config.toml
model = "masked image model"
dataset = "drawn branching plants"
train_examples = 72500
image_size = 32
crop_scale_min = 0.8
horizontal_flip = false
method = "simmim"
mask_ratio = 0.75
loss = "l1"
arch = "densenet"
norm = "batchnorm"
activation = "relu"
depths = [4, 4, 4, 4]
kernel_size = 3
stem = "single"
growth_rate = 24
init = "kaiming_normal"
optimizer = "muon"
muon_scale = "match_rms_adamw"
lr = 0.0025
momentum = 0.95
nesterov = true
orthogonalizer = "newton_schulz_5"
adamw_lr_other_params = 0.0026
grad_clip = 1.0
steps = 20400
batch_size = 128
epochs = 36.0
lr_schedule = "cosine"
final_lr_fraction = 0.1
warmup_steps = 400
weight_decay = 0.0
adamw_weight_decay_other_params = 0
Rows from block 3 of a small masked image model, named by matrix and row number. Rows with one number belong to one channel. Each number is 128 + 24 x the weight over its row's rms, rounded and kept within 0 to 255. All counts start at 0. Numbers have three digits each.
After each channel's rows are labels from the 100 images, of 14976, where the channel reaches its highest value: "responds to" is what is common among them. Only what is clearly more common there than usual is listed. The data: drawn branching plants. In brackets: how many of the 100.
# conv1: bottleneck pointwise conv (model.blocks.3.conv1.weight, 96x120x1x1), inputs 0-119
# conv2: growth 3x3 conv (model.blocks.3.conv2.weight, 24x96x3x3, transposed), outputs 0-23, a 3x3 kernel for each

conv1.23:117109146142085121136137138107127127127100136111085136107097148144118137140139114098113104129082145077163130136112116150093120139113141149103165176124131101105105138092100162104090135146134116115131136091107114121145124141091145101100083133143128109137086151127133107158113095127105129069078118126181181130104093127141122148135158088181126115119122128139104085
conv2.23:130160104166140103120092098158118152142151122132155131173176159134119126115133138085112159097109128146140129154164128107159132050092100140156116145144171139152154142142118136176107132162130166098124132086116168112144155117138121113164142106129128126132147126146136120156151104149091100123107117120136129113131110118126116090106117121144164146149114139156149133125094118117112190109113125099114125127108129111122157115141142122131100106097093157168155095120105215127128157106124160131102117148122099138123105108136129159098113111102104126130192116113187122111162119142135128114082106171112085136135116131130108124115082114158156151124133109131099065
responds to: red berries (42)

conv1.49:120178145125118134108087144167107167116146100128145124150114139088125162095132135195113129097095080159118126117119137133074124099172121111104114138124100111146151122122135134158145114095154115110163118144135137139158074109116101128112095123121123104105130144127137098146105137138084116100144111161111125115092131108189136134087153100119169131141116074144104130
conv2.49:166138103142140130128132142107134162146128136102109131150158125133110107113104111109108093114112111130151134106114097140166111079061076150113090117127150124155126135100099174203128093116112103083126127141158151105127135122101089113122092152135102111127108133103163152132130130139140103079185137115110112142138115134156111121100137144136185139139146131160171128146156124133145078133117120154117117113093108108167156154153110100111120085108115124131112139146095101120085115129107113152135152142147148142186132145151156173156127104112098095096134156166098100110115117105114167160094142145130149136125103117122101103096116086115098095152137117149162105
responds to: green leaves (42)

conv1.35:154101147124160156116143117130146145119098109115148090154151150147113072102103169118128099165150123123120139117108135115118172125082126142112135197118131093119154154153137129100118117141123184123112154081113099132153124125123108127111155132086150143148155104133113128133114144105083163120117118141151115180131151110179138142111137156100179124125070130142149152
conv2.35:131126092092122112088121126081140130097132181113098108119128096130145111135133107166186114164145074140144119131141156125131131153134092143104115164125151149102156117114091170153098103110110111127106105109102122143144143087105117103101068127137112156122136175136145166142129100116162143164145117117114091111148123132111117115111133120108193103121131092084095129098097127104131171145133135115109088106129142165125098143112100124142106129121150137107169082107119110120085110127090140169103121087158140111136157121163153116121121100103110102145134084090151106116148089154113143140088131145116139168121124140097100127112112160158153138165149134135114084
responds to: leaning left (51)

conv1.9:125115141146114097087173105075138125114134161151095116112103136119108119123128116086147206129148104157149124110099079125155109103183163136146097084145115151123117148104156140150140104125097147151160153137097167111141112152150121120111157116153155117125120112155097125120144134100148181119116113114106129132116145109127153164149091094098143135142103120169120126
conv2.9:095113135102136163140150101132106119163102100126127108140103173133108164125107136129132103122110114180180148133130134123113111130106139173129152168157138134129115120127115108106086186159140136195136085146098073152109186140124177136107156128100113134082084113072090113108148168130131119123152116135142137130150159113140163161159161152138141162101127155129143100144157131116105092123142148126126136129108067074087128083099141126189153125143111113145129098140156094121095121129107136131110115118117149145126133125134147123106139134109112111108132118089126151127153170156174167128142121117130137134143106076141135135123102117109124161114102118148154114
responds to: red berries (52)

conv1.90:145151162181111100104144158115127094119098106108127141116122106141161147122091106118133110118121118128127148129123107143100063145133126173096130145113157109143143096124112150121154135138115150143112111165090100104149145144114126088193085095141129109095108145084157140155164146118111147109118110125129087133138166138137106117082079076117095125091130139125109140
conv2.90:152138111144110093121113111137128156118166127079126184102120105129134135108113160139130128131115107175163122107156117098160150120155169156157197149134170153094158138148104109129070122138155133141172134123152132124127130125098156125132178154155107134107108143137136172150171155099144151093152141181128132110140154144139140144145152148121112167108065096132159128207144145170178167124123122098107124111138151099118146103119154142156172122125127120144145090129127151115104119088138128083116123147119119136136124131120074084104094107122102127131128093121099102121118131102132108121126141133111132165149164139130152114115145126126128122104098115077126134
responds to: leaning left (42)

conv1.55:164106114110094145118148111142117136153136058130106099137134159139148122119099122147129172107116182140103146129115110119132130114190092145101059095088121129138110145125119134089120135162145133144137090126133127106117150115143127097158120125141121137152124165063137127160131154096119189118132095126164137103088144136132140101158144140138118144156099130171120128
conv2.55:125134115196172147157133108147083105161156135124170176147132192128116126100098088087106118146159172194208172144150109082107104144144137141105126130107093114111129115124129088109123147162133156181152105119144093118148169154129146135127156142127102138124116141106102112115153119111111110103100131149173130090162163151107131149156146140154136148145149121125149122167176130164101089128162116143148124100106087107104147143133135162151116124124103130115091103115113093090125126147125157168134163136128127117143111084155141130136133125137138099122132114123144119156112104118134166170128124131123123140138144145128135145097128129096096102144130150139108132
responds to: red berries (39); narrow (36)

conv1.86:128097091138133122167155100099070147116123125075119122159083133088106086121079174135130154147124162115108140111159165117102133146130134159119139145132111121110099118130134128124131132104148119122169095135091130123123115129119136144127160100128112132086139115155144137146115100099145130174120153179146108101127127136121094113168154110182163105148088105125182132
conv2.86:163175150156162159140144141112114106109106111145119094164122127133103109147132148081123112086117092132150112127112108131100122090095104102119111135118093133124103080082117154132138157161124109128110102075131087091125113120105132127131132121106103114085141142134097115143179133165155121135134147167117125117124131154080099094114088127159138151091089117109099080124158165110160147104103107124139101120120123184129142133087098135156148108121129108122095092123122131115090120113109109126130157155142146108130167142169104130121126138160149116116120113155126122164124100133138130126114105115162185142165146127135099081084104086139148154186171136165137112
responds to: wide (36)

conv1.52:100087193145128108099110103137101113110131163088105105099095109146109099110097127125111125109124146115114124135120110140148137112115146139172117122107137101144105163114125141106140138111108148110118101170150138153108082163113124182169137146126100160182105111097189098136124132126117090095108172128107100170086142102130095104124129137114125121137101110154135124
conv2.52:158147103131166149131155158112142081104101096125141071122132121118114139116145145126123125117122130107140147127119140120115143129123153099134172132125143106143125129175163133145131137161126127164143142175134165125130137136107108135120124146120119128128171168146126114120120146107132178169144101138125130127144126113175143122163188129134158091089098115162135117125122144109128153142151124095142122078099116131144142121168139140218180138150197151177135111103101115132148172196128129165090158112100156105120162139113125139128132150135108137169197124122121143089123150111132119138125123138109088093097141126159159127124117109160143131116110085093112116
responds to: wide (42)

conv1.11:107116149145119080121133083136157176105126142133145132118167117164100136129151132148119132159101114089120113153147147146152140136079102110134097100134137136142100111115088179151098164130136144139105111086101154130125134168164125119124120176128136119136106104110161142111111124161125108156064169131064118125125145106137124091165099095113123132143160099132123155
conv2.11:094142123141172144139131140122140126091114110132152136092094115096126146087113100144147150153126095107112103116098137130093141145119141125152172092116099145118127104123140101122097102136120167154163137124107103074107135117127100150106119157123099110125115124152123142138151142105147095171151104188144116111151131098143134115176192163139100115152123110126135129122099132132076099176136169135127124087138093131119153114149138103158123155145151158126117152102101115122126113153160102149118108149144082166159107161169120133132094141121129145153125138085127150102145136130162079074138101066175145115115135108128134107087090087107109130109107138102097104
responds to: leaning right (38)

conv1.74:093130121127101120130114135108135136147111162189126119125128146119168130194136146123119142153123125122149128102098158095126189132105107107086151119138102102187163091145127152110147103137116100154147105171122133120136160145131122176122067130110141143177110141116107089145112114144160111091128140122160121106109149132139103159122152127111105143098100157106115160
conv2.74:110113112127123108131147121124144137113147168108091149140163197134126134149084106126128129131134117089150137121120144146131124152128130202162176153132105139103108144126108119112117145157153114107115100146149100131097115120114141161056112138119138161134176205118127156107141132144106190141168150116180141100131136111091117130152128150125109114141149094157149131185115089170096095117158175143151102124096119142108202114135152120104116152148143152139132146130119105123151127160151125137117135134122144097103135091153134136112129152130143136113113120103101140089117160106127136137092114097119128074135124135147132110136094120102123139065104138102138123
responds to: leaning right (55)

conv1.80:167098107112136132117095137155126096097104155135105080119133158121122158146151113163128115101111159152123143121092138139155131138133134106145141095108126112126105104140121111142119113143139074097116100113093091098148099120166137132129089097104097106123141081133157151155150090113123109149157115159134123085096104139147149130171155109082131122098164092181102158
conv2.80:112122122132094110123126152105077116158128107114154129090098121141163143101117099105119119123123084101148131149138106132138115151141105156128127112113112150167139097113126121133138104098094128146165126102149169112138116129109116151130154147154091084146111092148126112145107106097139122130136158171081079059106162138123143205142139126104111126146137141102117131107140148129118140134108112119096094119138134103086083141130109142094110109163161120111111080108106119092084108119085081144152177152128124165148118142107174156145158116129129097091087107104126137139138119137117131188114110140127140146115143150114086114105085070142116125123117118093099108
responds to: thick trunk (60); wide (41)

conv1.81:147138110098125132150143136145137121155096186133124167153162140144164150112155139116125143102138102106100129087218125136170147150154090106129129109134150140102107121089124112125134108165132143134130141084100087162138123113108129137149101152164118110169113161088117139098105113134082130126124153161143115083114117132123143126160122119152122112155115164104102093
conv2.81:131169151152158134162135127090100170082130172123123148092102131096121110086109095072102102118140122152133106131145160115128187072094148143095124131109111160139164099118103136136115138176149170136126141143141099111158139134122127146131145153122121104152147142176148172178102094106139127147149133101115085079139118085154125091161116109147128116117131105135128092142145106099071067154169176100130129091131128093119125105125130130107100135108122106084127133101151099135131124127133173146106106122082132124074115103101094129132108116138152124153120095112134117124122110110164162154115136134118140104138136146127125122127106100094141144134160131138113143
responds to: drooping (39)

conv1.38:101100119123143111093117115115093128109142134122096099118122140095102096140182118142108102125138107144143101136127154131180117159135146156088146126114159133143152113148138130124142091094089175161126093197149166137148125083094153123128107123077136138142098097136125100092115097113120115174113114154115153127153138147133141114142145172146156070150127131132132115
conv2.38:165118103118111112084115085112085138105115116125117146080108097103152146136139160127099109117106103161160128155135146104105118121116129159127118151129120142137115122147118118123104173145143128138163106146174101145164153123132152126118107084104145142144149151159112093087106112142147157138139122113102128138101126145139176143113123163160131138111107105083124112152181158161169131159132115161160131146144151119083100118103175092110202127118126100122103153132106122127179096100120107137126139136126163122141180173156125097090121117133133113145125127111136125116124111092120097111161148118110122090119119148123070119138093118178163133200168139136128116
responds to: leaning right (38)

conv1.42:171147170124120089115137141149128141132128114136129123114136157127153054133108143116124092090119125135137122135108104103160160128095133143102123139167135133177111157163129124156141098094163108121120134096142116162156131113130143104105126160131161088172167173157105111100085115122106180140096156093134084116127113140126171139136135088120096144145123166124132129
conv2.42:054120131105164106144163091116149154079122150121127119161137161107136146155128123119111114107137132097126115105125118090109100146148132179153120145141130126114119137143147171182133123107110089142122087156125061125115166110106174141078113111110155150130140119126142142116142133106107139133125158142147117133137113097149125093165125130135146150132133138111113114137108082186108107156137151116119124128133120098112162100179183162183146117127129084088087130113104132152154109123159173177153137121104165125086131121113134128163103108148121131164123120125122123138111139148133177185109117164149126156091131102113137085100120124138149144133151136124099110
responds to: autumn leaves (57)

conv1.46:159122147123134111136180128125113122112135109128185154126095114136109113136098130089126100151165152131119120123131084108148130140107130085122073134131129139114126103095163156118099124094113099104119110109152100171145144146120152118114117127155126148146120105110139120139116109093149149136139166200166079095114184154136160095161091136134138149112096169118113146
conv2.46:147175156174151130132110090123152116130172155085107143176111118119105136119122123120141115117164142148182128100112108122134161137117142131147133150131109186172152089112139125102114145115103136087106139123129096095160117124131146107110151104117132127142106136142138177169089085158146144176121124121092112122098147133120114112122103139121116111125140126114090134138130139139142120092153195101142170155173160131157146109153134131139120143126156106096138117128123133123101132120107126159135119142165132092124138073124129137108142151112208173101071130124156164128132160128114115097113124109141149121150175170108125088100109121083102115167154108159115118
responds to: two-way forks (97); leaning right (42)

conv1.54:080153135126167137173144112135172101122131122129147136135110140144143081127133149117135111122105147104152086080115151107185126119162127137145116145118158160148116141121128143166116113110102142098114119108134138075155126152123186148114152125115159129079158141101145086166159126139144087098124110112079126134148148151151111108111089144119183152147114146144129112
conv2.54:141110099100132139085138152133149158122139162143109114130133134109143154113120141109161117089138128127117099121125139159149150098096118133127150148150149119142109127137118156150122090114146083131155118148199098114166122161118112179159110156148089095125113153164105137129111139115124116104170140119108146156126111138157172144109149112143139098115127101139197135145163163101175152128146129119134106142133101154171095178120084128110133106125128098115113110115095097119157089140147062134125099100108116117090127131064163112118126111098125119121119154139100132108097122109136123133181183156081097112078099125124151123115162119152167141128125111126136104
responds to: drooping (37)

conv1.30:171154147109133141125116182105109129138111141170136147132104121158084118112089110130097134111138126135141120134125143149120152144145111057173105100084145094103143146138120128089180159121136158166129104161138135080111162125112143109170089140093146164111136136119102106106121140149142159133091144173129103140113095093118095134161111115124133128120107166145124127
conv2.30:099103081110106094139157124144124089108153107122136132118119120134127122117112109110102110104117169124166164122143113138162132119143111135137152116078134091092135135127107119159141130149146148114110155116113145088080100122142145158099103105118147150119127144105095162150112126176101156130107098144130129126157120126120109096146121142121064123229147137115109111123148151162123128086147136168159151093104165137148122134132076139099130150142129120120145101154149105094104099163132140164117157170134134088096120080114111082151135111179141109156079111122099119147099092146123105114146108088138114128128126121144122118112080099125122123138123104157160166
responds to: bare (35)

conv1.67:153119131101142125100141114146087111160110123107141125150118126124099130157112126082159114127109180096105150142106111132108128122132135085133103121100131137117107103140111142123094122136133148086123123112138143107153151122140131134144121079197139118140092156107107102099160134134153155105051126148098082131085126098129126150140108157077076162126136161136164130
conv2.67:084129132137193133153142076126084104137128088131164138146114135114100137133143140113123117087135155080071118128120149104109132129110131125121131127117079143121112138136187126108130139117119105129123130118102100117128104148133131140145098075083151128130111100139105127105121156163095107149115106096145163099108160169109124150199155137153091104153124122091112127135140123120111117122118113140136137155155146129125108117154141090114132125121156086080116146119105104091088073100109079132117096151168131131141112074104138112131132137198186142131097083140147143150116134144096098094140116111163132132129148163124119148127125122151141133119109105154154161
responds to: thick trunk (67)

conv1.40:187117119109148159159129114150097136131160117136104129138118128122140095114089132115101134105176160147108130128135093128075122129173133135121134105148136137113120125138163105076105140122129143155122135129126136147120135179115102132122183134113129103109161187130141124099108169111116161111135071143125123151156177114170134132179154124167099110125110171157140108
conv2.40:121149138149147152116127095149135142104137130096131127130104121114108147109110093144151131106133138141117135123121096106113145131135129156127182155080157164114179101132142123122105131085112118082127101124110083127138143120106177150132167150155136129133161126168165157176140169189158174174112106148109083113145121143118111107123129147119112107143164142086114100136142112150129086135163143119126133098109140141136118138138149174139147128137157117104111118115129157131119177118113189168144189116118135101132103102138119095162149131151159123136120095126120136166063120141119118154130119148154143137090130156143147167143118140122114187097067144143104132
responds to: white flowers (44)

conv1.34:153090147182131116146137143087129108127132135137100138109168122108126137103129132147178141108181093174088144126108115153151106151139159149159137131126127107113128129145115121137117150126092136179128128123113107113151121146155154135067147123120190143115135089126154131159122084170110089134131089122150092117125103126121124170182141165163135126132126105153127152
conv2.34:134127094146132143092095135104089072127159145119161124099110141103128156125135164120155158111103118112114115133142137094119143138148127145102146133100139120119147118150180116125160113120149132117134109112145098132171165147128150133136172162159148109132158112179095096163137130146127124133123100103104106111095117156159144151080092105100111122088121106111122095127169156119159166131125151132115168120114127160126090156145106154134127111117112111108116124125151192166150130108132101104111095119129128136120123135145099104177143129192124122172113114140128100129129111135164160210142109150149132168179159143169147133121129141161145188130111163125108137
responds to: white flowers (37)

conv1.87:155141130128148111097131110069129129150137110127144112117115136176119134180146173091130144118136128107127156145135131081112121123143116172122125125120134111115119149135150111076111126157120143143107102093084118161166098123128161124084125115120156135166122143112138121087148166107132182186115134106110090155132140130115119098138126122178118131201135155099119138
conv2.87:117126129176183130139161110106111127078121173115122112169128173118130139120137155106096094125159136123156123148178191111124148137124147154146127141120092129126123114133152100088114138133138137139101124116120111114153190128115155110100166125121145152125115126107133137171128130122112068115132117138135108119144105092128120098129125119163141162095099111106152116171188109175088060149152166107126140096137132080089146119135149138153132122133079126137110101111138118128116140115134152150078131093130128111078154124129072095177095184172108145106132145122140144154124095120134118138135148135120155125160123120121109132110101128105107129166155132142115127
responds to: spreading (35)

conv1.79:170108131121111144131144138153149091122102096113132140110100138122168136087139132142115117127120138136118180117071151143122131133143108160137170107163139135138158126126138126138144134138160103111122164121156114132145119102161148079123132108162133134135200160140161099126148125163114188062155105126119144152117092131130164125150131103135144127145119089081143179
conv2.79:105117113115134109126121095139146118137144152112114193169146140116137121118164147112121122131112127135109107129151113136172140139156152154077109152133115148110117142150158163184156125113093142105122108100130106082114129157120131130120112120100146151148157129110127121107096112105124122127124092111123099098163123130161122144133113155131137142136152127119116077134171128149178137116108154149138150176157146141141092146180092129154076117100121129103127087068129151143161104120131086111099100170168102136178105091150125133176107138180147152176081080127126133134124124110111118112140142134140159166116159177108120136114103101135155132142141144101114074
responds to: two-way forks (80)

conv1.31:111133101160151111099115113107079136136112134140094096146061154121130107131128114095151090144137136131139116164104162134091150124143119140136136110120095152097110105140092167129113123109098085159095134117112140100152124092121090119101142116121148131191115133151136123119163120184117107130120126119113096096113167107139162109118165094124092136160106174148096134
conv2.31:130139138125103100119142146127112119128159173139113101120149135096136152097119143110085119100126134100066099092072086134107104144144141146122119115122131122126133102077131139155134058060073095114128110129146098113102131104125171162135063045100137147156143116127144131124148148147141171132125128115115112142086103113122119127132172153139134111135115112128146104125143092117125103131140102108130098131157131118141131126179124121101100121099107123096095161142120112109138132107155178191138115131113119150100142200143152110113132135128150125108124149174117128136113132129158142133179134108141149113137143133144156128132167167107124128100134143096105132
responds to: white flowers (91); night (70)

conv1.24:087093136160052139132148135117116117120117137104134115123128147192127139117168156106153128140138122110149143140149122154153137115096119183133108110148145075080107135144123159103158132099148127124093110167149105105106124132118112123132146100138146116115088143136117079153137137126157119084130133137105060115111080153155128134084100146105108150112124104135150132
conv2.24:130125125110109123107158159126168129088135145111102172095130084112132110115108106125121145127121128118151104165170137113084101173140152137123119171155103111098082103142136107082110182177140164147127094122140127180154140183117117135100133154096125123099125184118096115091165117144151105136147150103124100116167095114148137110099127149111134110120119122083107131167153116114185135097090091149148151153151097112149153131137145142125093117112162129154161113121157153118104121095184131095118156129123142138096098109089103136130140155109128129126122132144137171143122111094159145123133140119119120092134103100141161109108143119084139145116130094088096124
responds to: two-way forks (70)

conv1.66:135087157141093111143110140103139152123122118148168110163134117141106174126103171135159086116102138111068112131166103149136141136104110144097123124133141167092128149128186149105147117151113165121092078106108119157136106153112165117128162131144125110121124151126110133127141191168108099192143139106119153133146156148144126108145145173138121109136134108148126149
conv2.66:136124101166105114124126122127117121105142130142131085113127157117100101107114090185151155159121113141130137102071132115102152160112117140157149137120115190118137149166126156177115142127123115109136143122148112099108079104126108158159104117142114133137119188168147196135136094111189157170098157184155064114142081100113094111123135145151140123128112103123121139121117118140114120146183146111155096088128113111092140108099115143119089165165131172153150116146148155154150176146117155135114108130144111138123169147156108122153095134150142122123173172159146129128139120156123125129092112134123134113148107153124109146115100150134138123140147135110101123
responds to: white flowers (45)

conv1.56:130154103138126133144125125132120109164140142103123113173118112137121148097137110110126125171157139145150191172157121098157111148152160130119121139147115157134112118132093163107136143129106110143135114120073098143125155130098116171092145131120140098171170137147124096102103166146131109098129129139126084136138161136177096145126113096098082133120093098082180102
conv2.56:133127129137143089114119112157128091126154194115118170109137103128115101162115104129107093161196155087106080099103115127121130191153152123124103181143123148124116135110135107120144119135128127130141083118114115146127134121104168166119110108133144119129159107104128142146123107113131113119156152102186170139107146176112121138137148117104136102127161130148117130191150104145164099142126095141113097146116137148148126112162154154121131122125139110124135121144145145146117133131109146101082168143106175111096135127135126130125145131128160123114117162138105095108129096102108097078126171163138187190135111108203164115132156145161148133133120126158141138
responds to: leaning left (58)

conv1.15:112140112103114101080115144136137151122148154107125147119157157166139088125133135123138127143153149085101123163118065106147118100162132104080139162149113128112127118165132138157082120145111168105156133124091111149129099085154130133129092151121177133131115145119158146154093135109130106111094130172099129148112148168085144113095120146101135124116136111156085177
conv2.15:133136151098105118104141132127152124133171144107131144119143114108110092112141109136114106134139106118174171136147173114099125158130167128108140110118126162137121165138121124126101166155108114166193133110122149139123143117116182159128193199164101123136130140131135132136157152142145108125143142151100096115136134103109143104107089101108151121115122079135105106194113108128141140129111081130129144136138152125109160153119135125123128097089101129121127097082120160169129134155151152166150109116112108081096133114097117145129153155137110088121198163170131131189119100127122153135112121123111140112084097119113109131119135113197155100147140100140127121
responds to: two-way forks (69); white flowers (41)

conv1.47:117106121164103160114147064165120139099094110141139102135165155136086106134126121155106139147169088124115120165144103112096100140167131077133137108142121180123114125135133151117118139135129110108097143115103129152174097113135132104093132152088143118126146148113134142116143085135108127092120114110157097107088081142132173110178109133149087156102123118153141127
conv2.47:081102123169168138117116138149149121116145110135099098139105117099116147145111125131117125133128117099119150115163155062110151158182148171133113136149122145115131090098149113128154118105105116101136107118140112142149152115117088113134083074119116113124113101152123107098178170163115087149101118127111110132097129136116098081186138153104076100141146124105117116109112132100126082158046081131115111131154127132124136105159133084117096130122130125097134140135160188155124153089098129122128101122155165165148136117106147145161152105142149104102132117152102103127110097139127125152118091098151108139133110099144102112128089125160169129123123121149122105
responds to: thick trunk (67)

conv1.48:151154132116151146120150124120142134161146158105133146136118114173094081138140102093134115122171095106168087146144132141137155161142171104107131101127136100123101098133087078137131161155135149094123089106104086154121142159110131116076143075073120123140127128093116113113135121112087114106133116126128131114072123117153154083121091130120151129149141145091122121
conv2.48:154130099128145128118138113127167135110154124126135125156146158115143157121187182138121099133140102112110094128134149136154143122118094110160124122131120091124137113170144093098101102112133123173144122151163092109129155146089154180108140136109095083118124109109155170158170173171126157160124128091108135126111133129153168167167155162142126113124151124092125158148148135120109115156168141094120131116147147130150132152180152147148139110072116106086110126123117138124094127153123090134117118109134111132084101084068114110106156127115178147119133146097108126100118120099154115156153107154142115133126113081127181128089133092144101086140096116114113121
responds to: white flowers (44)

conv1.82:115137091156152064107142084133120103123129139125144120094118114138149125152153133127152110118135160124113102142164072086133137121154163090167142141108133103119133136093141134133167126120159156139138107113153085160156119118104141161168166121161106123130123120098113116117153115145103110127181144113142102148120111103095085078111158114115134095154103122072106148
conv2.82:158159179148139139158143115089100127096079140112108114187150109165149129130101094129139142116135136133121132124117123199161119106079106041107087087125084087099061152124163139099153136132122124114089168126127118110163085103121092120155089127137128123145110128135132139164135123118136126171125139111145150168151129143164087130123121122099130122097129150133124104099115110092145116130123126119177152090145114101099105098096141070127130139150137102115097143123102098152121144158143092105107134127089133134110146146123093134119100127095107127095134109129123134114079113109106102098127167143109114121120132118124121129103099107105137111139163130120130118
responds to: autumn leaves (50)

conv1.53:092131126130121103102099118149125112162142108136131148157145108063118106121140095090153104150107100130128120128113136155164112144110121118123130068101161114130141136102091149137120171081120117114159087139172131118154090142146122098208127099115154104118102143133166131116132148119157125121088119164131102140120129078130152147111144093118129113111111125183123122
conv2.53:142157128116124104113120107122109154132156124129160128162138152116125159080122158127146110089138150139166166157150126152103086180143143171127137154128157190123126090088118113156146134176164154135159121122136155160160149145159148115139149151105158097131160126143146144141122158109161133126137104162086122128136145164089107139142149136151138130118083096179147122174147120129141132156189131154122137136128128153157144176145143119121160113113125140196144117110111161128110136091082110132120136147126127113137150167136144162128137118098146120165121104067141126105129105078156138163137139146112110131124134143153115105160134114175140113164145102111096088
responds to: drooping (38)

conv1.32:087134148129130138099112098144082123135128118136182112102101109160116146138088127059135133105133096123125127156116117110099138132126129135125093126099113150111098178122143146129161114094109113150125103164164138148124197154070115146164136152132104105156113151120117138099136103171100100110150124118120154149149138157088129156095145166106136139148147136138164122
conv2.32:104124115079122135104123115138157137115147149130101143132152139124101088141145131101125128097127115131128129129128113147142128154118136113130109150125122134131126146132145118115113111099085101103124099161164118188138087111129120160115077102130132160102122151094088083088111137115140165113090104074129136147071119138104105144093148155110138164135139160113096096120111096157115093121141081139121093113097119126108085109099093104110123162158155135103110198163114100126105118167128093101067139106149145092136145150161169131110159151143152140142102132122106157099102147074125106088154153110120120118115091101139121134103122143143168105114150100093145136
responds to: autumn leaves (39)